config.toml
dataset = "drawn small creatures on textured ground"
arch = "resnet"
learning_rate = 0.0047
Rows from block 5, named by matrix and row number. Rows with one number belong to one channel. Each number is 128 + 24 x the weight over its row's rms, rounded and kept within 0 to 255. All counts start at 0. Numbers have three digits each. After the name is the row's rms in percent of the matrix's.
# convs0: first 3x3 conv (model.blocks.5.convs.0.weight, 128x128x3x3), inputs 90-104, a 3x3 kernel for each
# convs1: second 3x3 conv (model.blocks.5.convs.1.weight, 128x128x3x3, transposed), outputs 90-104, a 3x3 kernel for each
convs0.5 100:128128180128074128110128128128128105128128128128128128128128128128128128128128128128128157128184128221213174128128128151128156128128128111128128105128128040109128128103128164128128188158152128166128128160128108096128116128128128128128140128128128128128148128128128128128128128128128128128128128128128128128128103128128128128128128128094128128098112128128128128108107128128128128128128146128128146238187183
convs1.5 118:143165128128128128128092128103128163103128152128128191128128128128128128178195168198165147161128128128128108150128128128128128161128128128128128128128128128128137128150128128128128117099128128147128128096128128128128095128128128128128128128128128128128106128128128155128128128154128128183128128128128128091128128128106128128128095103128128128128138128085128128091128128128128128154166205128164163128128128
convs0.6 090:128128128075093063128128128128128128128113097183128171089128128128114128128128128128128128128128160092166128128115128128128096093096128159128128178128128145089128107109093128128128128128128128128128128128128128128156128128161168128166128128091128128128128128128128128128184128128128128128128128128147128156128128128128128128128209188128128128128128128128151128163185175128111128087128089128128115128128128
convs1.6 080:098108095128128128164128128128128128128128128192170128128064128128128128128128128106128128128128128128128128128156171128128128056074128128128173128128128128128128128128128128128128176128174128128128097103128086128128214128101163128128128128128128128158128128128128163128128128128128148128128158128157170199128128167128128128231224255128074128128073097179168128171173128128141128159128128128128128191128128
convs0.7 086:128172186128128128128128128100128128128128128128128128128128128155128127128128128230255128128128169128128255128128128128128128128128128128128113157128128159128128150169128128128128128128128075128128128128128088096128128128150105128128128128158128128128128128128128128128128128104128128128128128128128140128128128083128128075088128128128128128128128128128128128128128116128128128128128128128159161128128128
convs1.7 107:128128128128128128128128128081128128117128128142157158128151128128171128128128128205191145175160128128128128128128128128167128090105128128128153128128128128168155128128199128128128058128128128128128182128128153128128128128128128128128128128128128128128128128091128128128128128128128128128170144128128155167147179192128128128128128080128128128128128128076128113063128128128158128128128128128111128128128128
convs0.8 084:128128128047128128170128128128096061128128128128128128128128128128128128128128128158128128128128128128128128128128128141128128144164128128141128128128128128128170128098128128128128128128128128094049128128104128128128128180208128128128128047128128128088128128128128128167128128128154159173128151128128128128128128128128128128128128128128128128073095086128128156159128128128128128128128128128128128128128128
convs1.8 084:109128128190128128128193208128128128128089081106128128128093089128128087128128128200162128128128160128128128128128128128128128128128128063128128128128128128173128128128128128128128128128128128128128128088128083128152157185128128161227128128184128128128128128128128128128128111128086128128128128128128128128083128128082094128128162177183128128128128112128128128128128128143128128128128210128128159128128128
convs0.9 102:200188128188128128188147128128128128128128128128085128159094128178128128185128128080128128029085128030128163146128128128106128128128128128128093128128105128128128128128128094128128128176128128128128128128128128080128128102172173128170185128158128128128084128128128128165128128111147128128128128128128128128128128102128128128158128079151128094128128128128128128128128128128128103128107128128128128148144128
convs1.9 113:206147128200128128128128128128128128093128128128128128128128152128128154128128128128128128128098128067101128128128128128128128128128128112117160128101137128128154193128128152084128128077099128099128128128074128128128128154128128128128128128128062128128083128092128128095128128141128128155128128128145128128128128128128128128128128128103128128075128128169188150128169155128156128128165107128128101128128128
convs0.10 098:128128128128128176128128128128128128128128128064091128128153128105128128128128128079074128128128128128150128088128128088128128089128083064128080128162128128128128128094128128128128128128123093128128115128128128163166128170192168167161080128128128128128128128128128128151128128161128128128128128128179128128128128128128128128255244170128128128128128128160128128151128128160128128097128128096128128079128128
convs1.10 103:075084128103128128128161148161164128154128110128128090128138128128128128128155128087110114128128128128128128128158133085128128072128128128166128128128128128152172128087128128128128128128128128153128128128128128128128128128128128153128128128128201128128164128128184128128081128128128128128128166164128128128128128128128128063184186200128128128075052077195174177182155154128128128128128128128128128128128128
convs0.11 090:128128128128143128157128128128128082128128128128092090128087128128081128128128128128103103128165128128128166128065128128128128128128128128139128128128128128128128128128128128128128128128128128128128128113128128128128128128128128104128128128128128128128128128178128128128128128128128128128128128128074101086128128128177128128082090081128128128128128128097128128128160180128164163128164128128151158128128128
convs1.11 087:128128128062082128105128128128128128128128128128128128128128128128128128172128128128128128128149128128128128128128128097128128128128128128128184128093128180128128128128128128128073128085128059052128088101128090083128164128192128128128128128128134128128128128128128128128128128128128128128128128128128128128128128072151128128128128073128128094185128128172185234128128178095062128060128128128177128128167128
convs0.12 140:128128128128128128128128128176151152128128128128128128128128128128108128128128128112128128128091128128128128128128128128128128117128128175175242128128153074088128152128128147128128128128128128080075128095094160128128128128083128128106128128128083100097128128128128150128203238247128168199103128128128128128147169143145128128087082068128152128154128128104105109128128128128128128128128128128128141128128147
convs1.12 126:128094069159128104155128128128143128144157146128138128128128128128128128128128128128128114128128128128128128128128128128128128128128128187202196128161176128128157143157213128128174128128185101096085128116105105094096115081037128109069173128117128128128128128128128128128203187226128096148128128128128155183128128128128128128128128128128093128128128128085100109110128147128156164175166128148128102128128128
convs0.13 105:128128128128128128128128169119128128128128186128128128128142128101128128128150128128100051128128128106115128103161105090177128128161128066148128128166128128128128128160128135166169128134181154175143128177128128128084128106128128167176088093128170195199069110128128128139086093087100128128084128128128128128083122128128163128208204224128128128178184196128128128128128128128128128065077070128128128128128128
convs1.13 096:128128128128096128128128128128128128128128128105090098128150128102128128128145128128105101104128128128128128128199128128169111128174128128128147128162152172194168128156167128128128185172168176178179081101128128128128128128128128128128128128081150147181128128128128128128128128128128128128128128128128128144128128128128128159128128128105128128128128128151128159128128170128128128083100103061087082128128162
convs0.37 090:146128147128128167128128128128168174159157128128128128128128128128128128110128157175128128098160207092128085128128128101128128128128128128128128128128128128128128128128128128128128109091081128128128128128128128128128072128056119082128128084128128128128128073128152128128109128128128128128128128128128128128128128128169128128085090128128128128178128128107128128128128128156151128128128154128120128128102128
convs1.37 103:142128128150128128128128128128128128128128128128128108155128128128128128083075099128128128128128128093080128128128128128128128084099090095128096128143128177164128128128128096128128128128128167164128169128106128128092128128092158128128146128128165170155162128128166128099128102080109086091128128128128128128193128128190128128125128128074115128108128128171128128128128102128128128099128128128128128128128173
convs0.38 089:128128062128128128147165128128128128128128128113128128128128128128128128128169128124255128067192128128128224128161128128128106128128128128128128128162179075146147128168128128128092128128128128128128128128128128128148178128128128205128128128074128105128128128128186128128128128128128128128128128149128128128128128128128128128128088084128128128173166128128128128106100128128105097128128128128128128128128128
convs1.38 066:128183128128128078163094065128128128128128128128128128101128128128128128128128097128128128128128159128164170128143128128128128128128128128128128128183128128128128080128128128128128128128128128128128128128128128128108128128128128128128088128128185172128128128128128128128128128128128150128128128128128128128128128081128128128128128160102128128128128128182128128128128128128128128128128128128103128128128128
convs0.39 090:097128128128165141128153128128128128128128128128128128128128128102128128128128128128086166203128128128128078128128128128128128128128128087128128128128128128128128128128128128128126128128096128128128128128128197128128100128153128128128128128186128128128128128107128128092128128128128128128128128128128128098083128128128128128128128128128128128128128070128128128128128154128128128246190128220128094211128128
convs1.39 079:128128128128128128128128128128150193128157128128128128128128128128139128128128128128128128102128128128128128096128128128128061231176128128157128128128128081128128128128096154128074128128128128128083128128128128128128071128128084128128128128128128128128106128128128128128128128128128128128128058128128128111128128128128128170128128128128128128128128128128128128128101128128128128182128128128128128128128128
convs0.40 114:128158128174128151128128128128128128128128128140128128099128111100128116099128128128128209128128128128080073089128073102133128128197209128181128128176128096173174128128128128128128128088128128128128134128128128098128128128128128105128118109128128128128128128130128128128128128161128128128128128128128128128128128100128128128128128128128128097128128128128128128128128128146137128121105128088078128184210235
convs1.40 140:128128093114128121115128128128128128128128128128183220128154128128153128069128128128128128128128128128128128128084128128128128255222231128184128128128128128128103128128128102128128128079087128089106128128128128128128128128128128128128148128086136128128149128128164128128128128128128128128077068065128128106128128158180128139091102145128128180128128182156128128128128128128128128177167128147128128128128096
convs0.41 090:086128163083079128128128084128128128128128128128128095108128128128128128099128128226128000187128128000128169128128128128128128098128128128128128128128128128128066128071128128128055093128087128128109128128128128128128160113138078070076068109120097128128089128128128128128102128128087128149128128128085072128128128128145156128128128128128128089128128128114111100093097128128128128128128095100128093128149128
convs1.41 089:128081128128090128128128128128128128128128128128128154128128128179128128128148128128155128089128154090144168102128128083128128117128128104128128128128128128085128128128128128128103128128102064128128128128058128128128128128081128128128128102128128128128128128128128128128128128128128128128128128128128088047128128055042128128128071083128128128181128109057079128128128128155154154128128128128128128128128128
convs0.42 083:128128128128076056070128128128128104128128072128128128128128128164128128163110106128131128053128106128128128128128128128128157128082128172128128128128128128055128128087128128128094128128081128128105128128128128075128128128128128128096151128128128128128128128128118128128128128128128128128128128091128159074128095084128109128128128128128128128128128107109128128128128128128128128155159149128153128128128128
convs1.42 095:128092065121128128162173151128128128128107128128110128172091156146128167128128128128156128128128172128181175128128128128128128128128160128128128128128128154128128128052128141128128177128128128128162162138128168128128075128128097128128128128128171128128128128189176128128128128128128128128156163128128128073128128128128128179128128128084128128128128128128128091128128128128128128128128128128100128097128128
convs0.43 097:128128128204172128191128128102128128128109128157128128128128128075128128128157128153128160128029128168128231076174128059128123034128100128154128073132128128128128084071128128128128167128128128128128092128128128128128092128128128163128128128128128128128128128128128128128128166128128156128128128096190128128159128128128093128095128128128128128153128104128128128146128128128128128128128128128128128099128113
convs1.43 093:128162128128128169128093128128128101105128090128128128128149084089166128128128128128149146128128128128128128076195128128207128076128086175128128128128075128128083128128085128128128128128128128128152128128128128164163128128163128110128128128128128128128128128128128128128128128176128128128128174158194161128128128186128059128128128128128128128128128154193128128194128128180128152128128128128128128128101128
convs0.44 087:128184128128128164128151212128128155128128175100128158128128128128128128128128128128128128158139128128128128120128071128128128083128128181206128154128106134165128128128101128128128128083128095128128128128128128181128128128128128128128128128128128128128128128128128128128128128128108104128128128128128128128128128128128150128128116092171128128128128128128128128128128128128128128092128128128112128128128128
convs1.44 092:128128128128128135128141180128128128128128128128128128128128128076128128128172128128128128128128128128128128128153128128148128128128128094181128128202128128170096087095084097128128045128128128128128128128128128179154128128155100108128128128128128128128128128128128098128161178128128099070128128128128128128128128128128128128047128179103128128128128128128128128152128128128093095116106128128128137128128128
convs0.45 121:128128128128128128112128128128081078128114128128128128128094128128128128128128128128128128128128128128128128128128128128128128128128128128091102109101128110128128128128145110128166093128128128086111128128128160128128128128128128175128166128128104128128128128128128128128092128128107128128113128128128128128128128128128128128072128128073128128110128166128128157128128128128128149128128128154128128128128102
convs1.45 103:128128119182128128168128128128128128160128100128113087101128128081128128075128166128128128128128128107128128128170177128160128128128128075128091114128128128128128128076103128128111185128128110128128128128128128128128164128128128128128128143128096105094158128128128128128128128089158128083147128106191176185150128128128100128128128178128128143155128164128128128128128128128128156128128094128128128128128128
convs0.46 113:122188192186205128128128128091051128128082128173128128128111128128128128128128128061128128170128133128128128128128128128128128128128128074106128128128128128128128108128128096128128128128128128083128128128128139128128128183128198128088160095096159184167128128128128128128085076104128128128166128170128128128128128128128128128128128128128128128147146148128128128128128128105113128128128128128094128140128128
convs1.46 133:128128128111128190092162128128128071122128128128128156128128144128128128128128128128128128128128105128128097092128128094100128128128149128128128128128128128096083128128092128128128128128128128128128128128169128128128109188255110128163098128128156176141150128128098091092051063128128128128128149146083128128128169128128128128161128128128128128128099128128098089122144128128128128169128128128128128100128128
convs0.47 097:176128128128128138157128203128122100128128128128128128128128128128128128128128128195128128151128203186128097128128128128166128128143128128128128179128081128128128128128128128128160128106128143177128128156128128166163128165128128128128128128128128128128128128128128128128128154161119128128128128128128128208105128169095128128101128161094128128128128128128128128128128097128128128128128115128128114128128128
convs1.47 104:064077128095074128128064090128128128157128128166128178128128128098128128128128163038128160071128160128128157128202157128171128078128128128128128177128128189128119151158125088128128128128128128079128128128128128128128128128128128128128128128128128128128128128128128128128158128128128128128128128128140172203128128192110103128128185154128128128128128128158128128128128128128128142136128128128128128128128128
convs0.48 088:128128128128097168128128208128128143128128128128128128128156128128128128098128128023128145129194025128128050179128097128128128128128128128108175128128128128128128128150128128128128128080128128128151101128128090128128128155128128128128128128160128126128128128128128128128107128128109128128128128128128078128128155172128128151128128128128128128128098128128103090128100114128128128107128128128128128128128128
convs1.48 105:099128128128128128128103078128128128128128128128108128128128128128128128128094094158101105128099090213128087159128128128128128086128128175128128128128128067128157155128058162128070169128128081128128128128076128128107109128149128128128082128128128128159128128128128098128128128128097128128085080140128159128156148128163128083128101104128128128128128128050076128128128150128128128128128128146128128128128128
convs0.49 099:128128128128123128128128175163128183152128164128128128128128128128128128128128128128128128128024128128128128128128152128077128128128128176137128147164128128128128128128128128128128128128128128128128128128128128128128128099097128128128128128128079128128128128091116128128128128128128128128128112128128128115089128128128128128128128157128128128128128128128128128128128128122128128204128162178128128128128128
convs1.49 103:092100128090128128087128128128143164174128175128164170128108128128128128128128162128128128128128128128128128128128128163128128128128128128128128128153142179128168128128128128128128128128128128128128128128128128128104128128110128128128128128128128079128128128128128128128128128128128128128128128128128128128128128119128117128221238209128128128128128170128128105095085128074128128128128071128161091128128100
convs0.50 111:222128128217128128128128128128128128128128128175128128172128128128128128128128128128128065128128128128128108118066096099128128128128128128104128128128128128128150144141128168167128128128150085128210128155162128128158055128128098101128097103115097060054128128128128128097194167128200128128128128105165187128190169128128128128191185128188128128128113128128128128128128128128089083128170128128128128150128128
convs1.50 087:180128128198128128228196149128128128128128169128128128076128128128157128128205128128128128128128128128128152128152183128128128128128128128128128071128128128128128128128128128128128128128128128128128128128164128128128128128128128109128128128128040050057083128128128128148145128128155128128179128128128128128128128128128128128234251233128128128128128128164144128199156152128128143180128128128171128128163128
convs0.51 130:128154128128167106128128099114128098128128128128128128128145128128128128128128128126132128156199128128128079128148166128128128128128128128128128103128128128153142128128128128161128128128092120128128128128128128089081154128128174165128183151101144128128128128104143128128149160128128128128121128106128128128128128128116112120153128128128128128091088083128128128128128128128128128155128128128128128115128128
convs1.51 128:169152139128128128128128153128128128128109128128128128101128148128128128148139154128128128128128128114119117128128128104128128128159167128128128128128144128128128128128128128101095170138128128157128060128097128128128128128128197128128128128128128128128128128128128119128128128128128128166128128128128101116128128128128128128128128128128128128128128128128128128128101105102109109128128128180128168128078128
convs0.52 097:128128128128128128069128185154171128128153128128128128128128128128128128128128128128128128128128128128128128128091128128081128128128083175128128175128128207128128128156128128128128100128128128128128105128128103128128128128105176128077128094128160145128128128083171175128166128128166128128207164128179128128128128106128124128184163150158128128147128128159157128128128128153128128128128079128107128128128128
convs1.52 104:128128128159128128216128162185128128193128128182128128128146128128128097128128128086128166091128128102108128128161158107128128092152128145128166128128128128128150158155165116128128128128128128128109128128128150128128204167128128128171128128164180165128128128057128128050128128128128128128128128120175128128128128128128128128128167128128128104102097088128150128169128128128128128176105128128090128117095084
convs0.53 115:195128128128128198179161128128128082128128128128128128128128128128128128128128128229184128128128128128043074075128128128107128079109103128128128128128128128128128128128099128132128166136128128128081128128128128128128198128128162167128171180128118103128128075128128094128128128104128101128143128128105100128116128128128128128114120128128138128128128128128128128128137128128128128097128104095128096057061103
convs1.53 116:128128151200182128180128128144083064128128128128128128128128128128128128174199128128128128101128128092128128128128128070163128084128103128128128128128128128128114128183177128128128086128128128128100185128089135128128128172226086128195113128128128128128128128128128128094128165128128128128128128148195150158128128156128128089128128153071128128087067090128128128128111117128128128128107128128128128108128128
convs0.54 109:205128128192136128184128128091128128081128128128128128169128128128116128128128128128175128128128128089128077128110128128103128162110128128128128066128128106128128128147128128128128128128128097128128128128128128128128128128128128098128145128128128128128128138166128128128128128128128128128128128128128128128128128108128128106128128128113128128128128128128128128110128128128128128128128128128128128128108128
convs1.54 121:199170128128128172128163128128128094128109128128128128084095128128128172128128128170128128157128128128095128128108128128128151092128128128128128128128128128096128128128104128128085120128089128128175128128153157128128051128161093128128128128128101128151104128128128128128170128128171128128168133141176128128156128182128128170128105098128128108128128128128091128128128128128128177090084128128128128154154160
convs0.55 106:089070058196128139116128128115128091128128128128128128128128128128128128128105082071128182128128128191128175128128128128128128128128128128128128128128128149128149128128128128128128134128155150128128154128128128128128086043128128102231128194255120128106128128128128128128148128128128128128128156128128128128128128128128128128128128128168128128128128128128128128128128128128128128128128098128128093128101063
convs1.55 107:140189128128163128128128128149128128123128128128128128097128128077128128072128128128128128128128170128124119104128128128128128069097085099128128128182128128128128166128189139128128128128097128128100128128128128128128128128205128128188128128128128128128128128128128128097128128128113128128128151128128128187128128185128128128128128128128128128086128128155128128128128128128128128128092089128128128128128128
convs0.56 097:128150128101087128128097080128128128128128128170128197128128128128128128128128128128153081128128128128128128128128128128128163128128128195128128128098110128105128128128128128128128167167128180128128128128128128128128128128118109128128128128128164136150128128128128128097081086088128128128198177172077128128080128115128177128151155128080128128128128128163128128148151151128153128114128128128128128128128128
convs1.56 105:066078128128128112163170165162128128128128128185128128149143128128128157161128128128139134101128128075071089125128128128128128094099128128128150128128128128128128153152128157128128128128128128106128128128128128101128187097043159128128166170195128128102128166128112128128128128128128128128174177128195184181148128128128128128128128194128128155128128094128128128128128128128128113128128128128128128128128128
convs0.57 099:076075080128111057128128059158128105128128128128128128099128128128128128121128128128156128141128184128077128096128128082091128102088128128118112128128128128128128128128128128128128128128128162128087128128096128128128128178255128128201144128168128128128128128128128128128152128128128128128128128128128128128128128128128128128128128128128128128128128128172128128156128128128128115128128145128128166128128246
convs1.57 102:128081041197128072165128084170128167166132155128145165128128174093128128128128128128128110128128110128112098128128128102128128092128128076082128091128128128128128147128173128128156128128128128128128128128128128128159128175232128128240128128184128128097128128128098104094128101128128128128128128128128128161128128149128128128140157219128128177072128163128128105128128089128128128161128098169128095128089062
convs0.58 113:079121054114128128128128128102142128128128128128128128141128128128128111128145128128128214044188128157049128128128128128128128128128128128128094128128128149128128128197128128182105128128128128128128128128101128143128128128055157166128141220128148128128128108128135128128128128106092128112128128128128128128128128128128128128128128094128128092128128128128128101128128128106128128128128159147128128161128105
convs1.58 098:128099128128115128128128128128094111128128128128076128111128209128128128128128128128128116128128128155128128128128128128128128128128128128128160128128173128117157170128102128128128128128128177177174128128128128128128128128128128147128128128128170204184128128128107095091106128128086128128128128128128151128128128128128128091154128128128128128128128128162128128160128128171128128128128149128128128128128128
convs0.59 089:128160181128128224082084128128128128109082128104098128128128128100128128095128128000195128072128205128109128128128128128128128128128128082128128128128128128128128128128128090128128096097181128128128175100128128128175128207128128128128114128128128128164128128128128104096128128128128128128128161162128128177128168128128128128128128189128128128128128128128128095128128128128128128128128128098128128128128128
convs1.59 061:185128128237128128128128128128128082128128128093128128128186128128128128054128128128128128128128083128128128128128128128128128128128128128167175128128128128128128128128128128128128128128128128177128128128128128128128169193128128128128128128128128176183128147181128128128128128054128128097128128128128128128128128128128094050128128128128128128128128092128128128128128128128128128128128180128128128128128128
convs0.60 087:155211128128128128128159204128128128128128128142128128090105128082096085063090128128128128035128128128128128128128128128128128128128128064128186128128128128104128161128128128128128128167128128128203128128128128128069128128067082128128128128128080087072128128128128128128102128128097110096128128090128128089128128128128128128128128128128128128128128100092128128128128128117110128172128128160128128128128128
convs1.60 090:089113128128100128128128181128127148113128128118128128128128128128128128128128106177155136128128094128128128128128128128128128128128128128128092074128128128128128189128128166128128162128128128128093094070128128128164046128128128128128128128128150128128128128128128128128128128128128128128128128205128128128128128078079128094214206149200171150128128128070081081072084128128128128128136171128128128128128128
convs0.61 085:128145111128128032128101128128128128128128128128128128128128128128153128128128128179128255023002207128128128128128128128128128128128128128128128128128170128147128128183206128128128128102128167128084182128128198128128179128128128128104128146128061078076128128128128128128094128148098093128128128128128128128128128128128128128128128081128128128128128128111128128128128128128128128128128128156128157128128128
convs1.61 095:128093128128128128128128128128128188128128128128128128128128128128128128128128128139128128201128080208170084128128128128128128128145128097128128140188128149128128150128128128174128128128128128128090181191128173128128158128128128128128128128128143128128147128091128109095128128128128128128128128128186149128174128184167167128128128128128128128128128166128128128128128128178128128071128128099128098128128112
convs0.62 134:081089128128128128128128128166179171147149157128128128092096109128128128128128128128128187128128128128128128128088128128091137128128128179168153128128156164128152084128128128128128128128128128128108128128128128128126162148177107099088128102128072047063192156155128092095128128128128128128128128128093128128128128128128128128048058078192173179168158128128112128128128128128128128089087128128090128128128128
convs1.62 104:128128128128128128128128128128128128128108128128128128128128128128128128128128128117128109128128109128128128128128128128128128106128128075128128128162128148157128128128166128128128128128164128128128187196186128150128128128050128128089128128128094128128161165168128128128162181188128147149128128128128128128128128128128128128128087128128128128128128128128128128128128128128128128128080095128128128128088128
convs0.63 107:203128164232128128219128145128128128128128128128128128128128128128128128098128128128073084128099128128128128128128128128128128128128082165128183176128128192128128128128128128128128128128102128128159096128128102128128071128128128128128128128128097128128128128128128109128161168149145128128128128128178128128128128128128128105128128128128076128128128128128128128128128128128128128128128128128128128128128128
convs1.63 098:253155064242164084197153128151128128128128128128128128128128128128128128128128128128128128128128110128128128094128128081128128082128128128128167128157128128128157128158152128128128113128128128128128128128128169128128128128128128128128128128128128099128128128128128128128172155128128128128128128084128128128128128128128128095128128128128128128128128128128128111128128128128128128184174175150128160128128128
convs0.64 124:128128128128091081107103128128128128128128106128128128128128128128150128128145128144128128128120077096128055128128128128128128128128128128128128128128128128128083128128128128128128128146142113128128128128128154114112128128128128149195150196197104109128128128128128128128128128128128128128128128128128128119128128110128128128077089085112128128128148146110128128116128128128128128128128128128128128128128128
convs1.64 128:128128128128128128093128128128128128128128128150144128101128128128128128187174128101103092110113106128118128114157165096150128105152128103128128128128128128150128197170157168155151128128128128167128128159128128141128128143197128153200128128155095102128128128128128112106116128128102128099097128128128128128128128130068128128128078197071103202128128194128128128128128128128104100198128128164128128078106116
convs0.65 093:128128128128128128128181128128175179128128151128128128128128128128128128128128128165128071255128128128111128128097109128076128128128128128178186128128128178128161128128128128128128128128128128128128128128128128128128128128128107102089128090104180128128128128128164128128128089113128128128128128105128128185128128161128128128128128128128128128128128128128128128128156168128140158128128128128128128128128103
convs1.65 093:155139197128128128128096128151128081128128098128128128161081128128080128128081128091128158078128138025128147128128128128167128128128128128128128128128128128128146128128128128128128128128128128128128163128074128128128128128128128128128128128128128128128168128161128128128060107128061128128128128144197128181128128128128128128128081067128128128128128128128128156106128151128128128128103128128128128128128132
convs0.66 084:128128128128078128128128128128128128128128128128128128128098128128128128128128128128128092104128070167128154128128179128128128140128129143128128137128065128128128128128102128128096128128101041038163128128128128076128150179128128128128128128128074128094192156128128128128128128128128128128128128128128128092128128128128160159128128128165128128128128128100128106128128113128128128097128103106128128128128128
convs1.66 070:128128128128128128170128128128128128128128128128128074128128128128128128128128128128128128083128128089128128105128128112128128128128128154085128184128128161128128128128128174128186128128128175128128128185128155175128128128128128128128128128128128128128128199194128128128186152189128128128093095162128079076128080089128128128197128128186128128128128128088128128077074128128128128128128128185128163128128128
convs0.67 092:094062128068055050088128128109128128128128168128128128128128128128128128128128128128128081128128128128149128128128077161128128128182128128193170137209177148185128128143162116151179128128144128128170128107128086105093079061052128119082128128115182155128128128128128128128128128128128128167128128174094128128128128128128128128128128128128107128128128128128128128128128128128128128147128107161128128163128128
convs1.67 133:080155128090128128128128128128097128128128128128128156196160128168128128128128160109128161092128136096110128103090071128128128225182157145128128128128128128128128128095087128128128155155152128128128138128128139128128128061000159128035151175128128128128128107083128128128128128158128128169163128128128128088128147128079110128128128128128110128128128128089128138088128128103128128128128128189154147160128128
convs0.68 092:128163141128205128128128128128144128128165128128148128128159128128159128118178128128128128091128212128041128104224151128214128128220128128222128128175128128136128128128095128108128128128128128170128139170128101128128128184128093128128128128128080128147128157160096128128105128128128128128128128128128088128128128128128128128096128128128128128128128128091128128128128128128128099162128128148141128176128128
convs1.68 107:122128128079109128098107128128128128082128154085098169128255158128207128061154128128128128128128128128128128128176128128183128171218128099156085119144089128167128128128128128128128128128128128128128128156128128128128128128128128128110128128128128128128137128175153128128128142128096143128128128128128128116128128128128100128128128128128128128128128128150087113143128128189128128128128128128128128082115128
convs0.69 090:166128177204128128153181128101128128107128128128128149105128128128128173128128153185128239062128213068080092128128128092128128128128128177128128128128128128128149143128128128128128128158128096128128109128080097150128128097128128128128128128128197128128191107112162128128128128176176128151167165156202128128128128128128128128128099128128128128128157128128099114128128128128128128128128128128128092128128087
convs1.69 059:128128128128128128128128128128128128079128128128128128128128128128128128128128128128128128128128128156128128128128128128128128089128128128128128128163189128128128128128128084128128045128128128128128128128128128128128128128128128165128128128128188128128191128082128128014128128128128128128128128128128177128128128128197128128128128128128128128128128128128128128128128128128128128128128128128128128128128128
convs0.70 090:128128128128100128103066128172168128128075128128128128128128128128128128128128128048128128128128128128035128128128128128128159128128128128183128128128128128128128128128128128128138121163186128128128150128128128128132128128162089128128128128128128128092128128128128128158128128128128128128128128128128128156128128128128128128097128128128128128128128128128128128128128128128128099128128128152128089128128077
convs1.70 092:128128128128099128072086128128109085096108089128174128128128128128128128128085084128128128128128128128128128128128128128142128078128100081090128080182179056218155128128128150128128128128083206128128128128178128128186128128128128128128128163153128106128165128128128128128128128128128128128128128176109128128128128128128146143128128087128149128128128164128128128128128128128128128095128128128128181128128175
convs0.71 127:110128128162128115178139128159128128161128128161128128107128128097128128090128128151128143128128166128128128128183128128128128070128128128105128187128128208171128128128128128128128157172128128128128090128128041128128128128128128128128128153128110128128102128128128128128074082080128101096191143128128128111128128128128128128128128128094128128128128128128128128128128154128128128128128128128128128128094098
convs1.71 108:175159182128128157128128128149128128157128128169128128091128128128128128179128128128128128128128128128128128128128128091128128066128102128128128128128128128153128128128128128128128128128128128128128128128128110100094128128128128128128128128128128128128128128128128128141128149128128167128091128128128128128124107128091072068128128128103128128128128128099128128128128128109128128128128149093128128080128128
convs0.72 115:088086112128128092128128144128105066137128128128128128163128128128128128147128128107095125128175128128128128170128128128099113144128128185069066206100110166128128128128128128128128128128128128098099128084112162128150076101128170177204128128128178212188085128128190206192128128128128128128128128128128128117142128128128128157128128128128128128152145155090109107128128128128159128128128110128128128128128128
convs1.72 115:117128128128128128090098128063075077128128128128128128128128128128118128182173154093128097128128128128145128128128128128128102128128128178139151172128128128128128151128128128098074128128128215216217088090092128128128153128067177128128128128128222213203106128128090128128128165128128128128128128128156128128128128128128128128189166195094128128102101128128128128128163162128128128169147128087105128128128128
convs0.73 107:128128128128180128128128128128128128128128118105128089128128128128128128128128128128128128128102128128067097128128128128128128128128128101111128070175147128149192139128128148128128128128128128128128094115095128092095128128088088108128128128128128128098128128128128128128104128128113150149111151169128128128137138103128128128128128090128128128128128128128128128128128128128128128128128149128128128128128128
convs1.73 102:128128128128147128164145128161128128149128128156128128128128146128128164116128128128168128128128128128128128128128128110128128100128128128128164182141128212128128058128128075128128128128159183128162128149128128128128128128128128128128128128128162169194128128128128128128128100128163128128128128085128128103128128128128128128128128128128128128128128128100128128128152128128128128184160128166172150128128128
convs0.74 123:128115128095128128128128128128128128155128128154090098128128128128128128128128128056128149128128128128128128128128128128128128120128128128135128098128174128128128102128128128128128128128128128128128147128128128128117102073103107096190157128209157128128128128128128128128128128128128115100128087108128128128128128128105128154128128128128128128128128128128152151128151144128128128128128128128128128128149128
convs1.74 137:172189097090128108077116128128128128107055128128128128128128095128128128128152128106107128128128128128162187128128128128128128105106114128128128128128128128128128128128141128097128128128128128128128128112128114128128128128247109085191100098118128128128128128102128128114128128128128128128128112106128128172128069128095095107128128128128128128128128152128101128128097128109128128148128128128128104141128128
convs0.75 098:168128046055088085075128074090096128108128128128128166163128128184128109177128128128128128128204128128226173162128128128072128188114128128107062128088128128103128128128128128128128128147128128110128128128128128128128164072075128090128128128128128128128128128128128128128177152128167128128165128128128128169128128128095111128195185188128128089128128128128149167128128162128128138153171128128128128098095128
convs1.75 082:128128179128128180198128153087094128128128128128128128059069128128075128128128128128166128128128128090128128153128137128108128128055128128128128128128179128128128128128128128128077128128128188128068128128052128128069171128054152128065128128128128128128128128128128128128179128128128128128115089128128128128128128128076088128182162128128128128128071051072128128077128128128151128128162180128128128128128128
convs0.76 091:153099128128128128171100128128128128161128128177159128128128128128128128128128128128128128128151128128128128128128128128128128128128128128128112128128128153128128128115082128128128128128128128128109145128128128128055128109109128128128128128128111128128110128098128128128128128128101128128110128128128128128128182128128128128128128109107128110128128148128128128128128128128128128128128128128128128128128128
convs1.76 060:128128128128128128128128128074128073128128128128128128128128128128128128212170165128128128128128128128128128128128069128128128128170128128128128201128128128072128128128128128128065128128105128186225128178060128128128128128128128128128128128128226156219128065128128128114128128128128128128128128128180128128128128128128128128128128128128128128128128128128141128128128128128128128128128128128128128128128128
convs0.77 105:106092086190128084128175128128128128088083128128088128128128128128128128128117128192128128128116193128128128154128128128128128150090128128166128128128128171128128128128128128128128128128128094128128128091128128128128128111096162128093196185128128128128128128128128128128128128128128128128128128128113128119128165128092128128128128128128128128128128128128128128128128128128128128128093095128078128128094128
convs1.77 121:073102161067128128071128116128128128128128105128104064128128088108128128099128095128080128161111128128128128128128128128142128128128128128128130128128128107128128178179148128128162143128164128128128128128156128128128104128129128128128128128128128128128100128128128128128128128195128128128128128128128193109128128128128128097128128128128128128166128128128128155128128128128128128128097128128128128128112128